config.yaml
arch: "caformer"
model: "image classifier"
dataset: "drawn branching plants"
train_examples: 145000
image_size: 32
crop_scale_min: 0.8
horizontal_flip: false
targets: ["habit", "foliage"]
num_classes: [6, 6]
norm: "layernorm_no_bias"
norm_position: "pre"
hidden_act: "gelu"
mlp_ratio: 4
head_dim: 32
fused_qkv: false
qk_norm: true
parallel_block: false
inner_norm: false
moe: "top_k"
num_experts: 32
moe_every: 2
expert_mlp_ratio: 0.5
experts_per_token: 2
shared_expert: true
patch_size: [2, 2]
depths: [4, 8, 4]
widths: [64, 128, 256]
kernel_size: 7
label_smoothing: 0.05
loss: "cross_entropy"
residual_init: "none"
optimizer: "normuon"
muon_scale: "match_rms_adamw"
learning_rate: 0.0057
momentum: 0.95
nesterov: true
orthogonalizer: "newton_schulz_5"
adamw_lr_other_params: 0.0016
max_grad_norm: 5.0
max_steps: 6500
batch_size: 256
epochs: 11.5
lr_schedule: "linear"
final_lr_fraction: 0
warmup_steps: 190
weight_decay: 0.2
adamw_weight_decay_other_params: 0.05
Rows from block 2 of a small image classifier, named by matrix and row number. Rows with one number belong to one neuron. Each number is 500 + 50 x the weight over its row's rms, rounded and kept within 0 to 999. All counts start at 0. Numbers have three digits each.
Before each neuron's rows are labels from the 100 images, of 14848, where the neuron reaches its highest value: "responds to" is what is common among them; "peak on" is the class under the peak. Only what is clearly more common there than usual is listed. The data: drawn branching plants.
# fc1: MLP up (model.blocks.2.mlp.fc1.weight, 256x64), inputs 0-63
# fc2: MLP down (model.blocks.2.mlp.fc2.weight, 64x256, transposed), outputs 0-63

responds to: two-way forks
peak on: wood
fc1.14:659484521542423459467510521506458494511528565395578515524497550532549378490440536457499550538446549461521462449404556574525549451508462453468460510480515584512505433514502510505574550444457502
fc2.14:473470482506443427488469539537478497495405415580486496433481438402464508629587588525497411513580511504453491572536564431509443585497462529520504499505538511505467562521556509562451503491589506

responds to: pink blossoms
peak on: wood
fc1.89:539508517398500407439493496502408535506519420585556506565441575452538411553385535554432465422565577499537491597457483483514496536516507531420526539559543521553502518503497433526504473466497499
fc2.89:464456430517391541534495425549460559416593538529435481552486467471473536513531516511550513568411474464422492451604460464522447499448499510614536571468528495539481526455494606418543495499460514

responds to: white flowers
peak on: foliage
fc1.229:425492521447467468478475461567560532470589427535553532485618532528449516580501341507487522490446525447488501544487514508544508466595553527508555433513446414516506527549554541462421488518444429
fc2.229:564558530544565510536496459429494489545404602497522534476481482442504523527419547566492559453488430548537534491569454472459359470454508483554441565420577496516468502475417485555582489499442531

responds to: two-way forks
peak on: wood
fc1.46:556409497435482481455528553428456491505530476518557533487484569429492455495433483581515498456509536493459494476552566487480503556513584389473465461496538547518598530457437623632567472494492444
fc2.46:492512579554397489423464500547526557530470577519576492553468518562518499504532413449509512493447428514533588505420443473418460417538527582565513426493499583450437485465600511438487521526534489

responds to: two-way forks; pink blossoms
peak on: wood
fc1.80:510406465602588475425499514425531506522490417549581503491630472484469450484389535495462526507436468480474467534582538525424466464527511519536480464503465534467613497540511611482464488526482544
fc2.80:469461566471444542486551455516478409578454531498438526513445561588487584487494502519533586390577477556497505486565483433556538513499498421513511501521423490555478494512582364449501547499463429

responds to: two-way forks; wide; white flowers
peak on: wood; foliage
fc1.247:494465608550488520548490430539474631528536477570513533564544404466353475528480469468526536523523428490475488510439588535464524438553470503486475491569523579475452422418493491476540489528460449
fc2.247:498479408494503452387534487376550518590541443440505537485505484502457546503500516498456452493502498471543485542512495495595431539541486438502524571523451402519533523608484448529537452479459649

responds to: pink blossoms
peak on: foliage
fc1.44:453479355539554521455609501464467503533524532486548547525550525455492462546564490475485504439460520551415625533421512541498406597490500509427483430492442469448504533475573493473566510431510509
fc2.44:494535546504415499495469524527474421563445503525498365518430450504489560389477454459526545512557466423654431451447488498530556433499484481512525503556492517521469508503515522573574523601537532

responds to: pink blossoms; wide
peak on: foliage
fc1.120:493476535487458504578580563474489523538440395512460483508594484451477437526441496494530502490446629492505569540573491500529480465446538506463462482559514509574439419544520482628383525507502429
fc2.120:513545428518613513415463502496495539459507557424528553469412500495540565456517502489477579542518388546525455521430481553483457449463541562568535555432587510445515493471546410401559519472483532

responds to: two-way forks; wide; white flowers
peak on: wood
fc1.78:547502551525460493570562467434438554489549518591603470477442584557451518545439500492488472556497545466544435472531487505493401484437460539486490433510504555515451431480640495482519559446464397
fc2.78:477440467395446534516497498519546506494459522413470496468553361451557392525589488442439463456460495489447524529440517513581580519544492501490544504488484530507557564588457477549497473622540527

responds to: white flowers; wide
peak on: foliage
fc1.176:600493550536454530567535470451476430467458482511479452505518592498420571552491578478486462540435544520482428531479511424445562432563500581466502480531456386454503442573577531528459571560469467
fc2.176:504503569466606418457544483517461540422507522528530553391477416469513464530550476468475491555556457500607464424537524480525473485467494491539387524506601495450572511500522467587488425420556472

responds to: white flowers
peak on: foliage
fc1.219:414461536461525413553513406553561538505552423480538561566567536576426480548590559498511554425525549515430464506481538453553548448460421563546471439532441514444469546459566478477463467501523469
fc2.219:504575447551469578388502472473463520535472640543482465488489466503490506512432447566513490530423459480523517522582474511446444483553570443586523542443491392583524425505427513575529464519525518

responds to: pink blossoms
peak on: foliage
fc1.150:470560447496452419475560481485480483480567614501531553540524570480575416559433463536526519466615547442461520526527473468439488464561478545500465593476533533509512489371553548425468434459489475
fc2.150:551547494468507534522431473548501524534441413455468437541566448514435527514533502465525520420425522597519503574509536457602482581485471582441517361502539468505423513467484453550531449465467586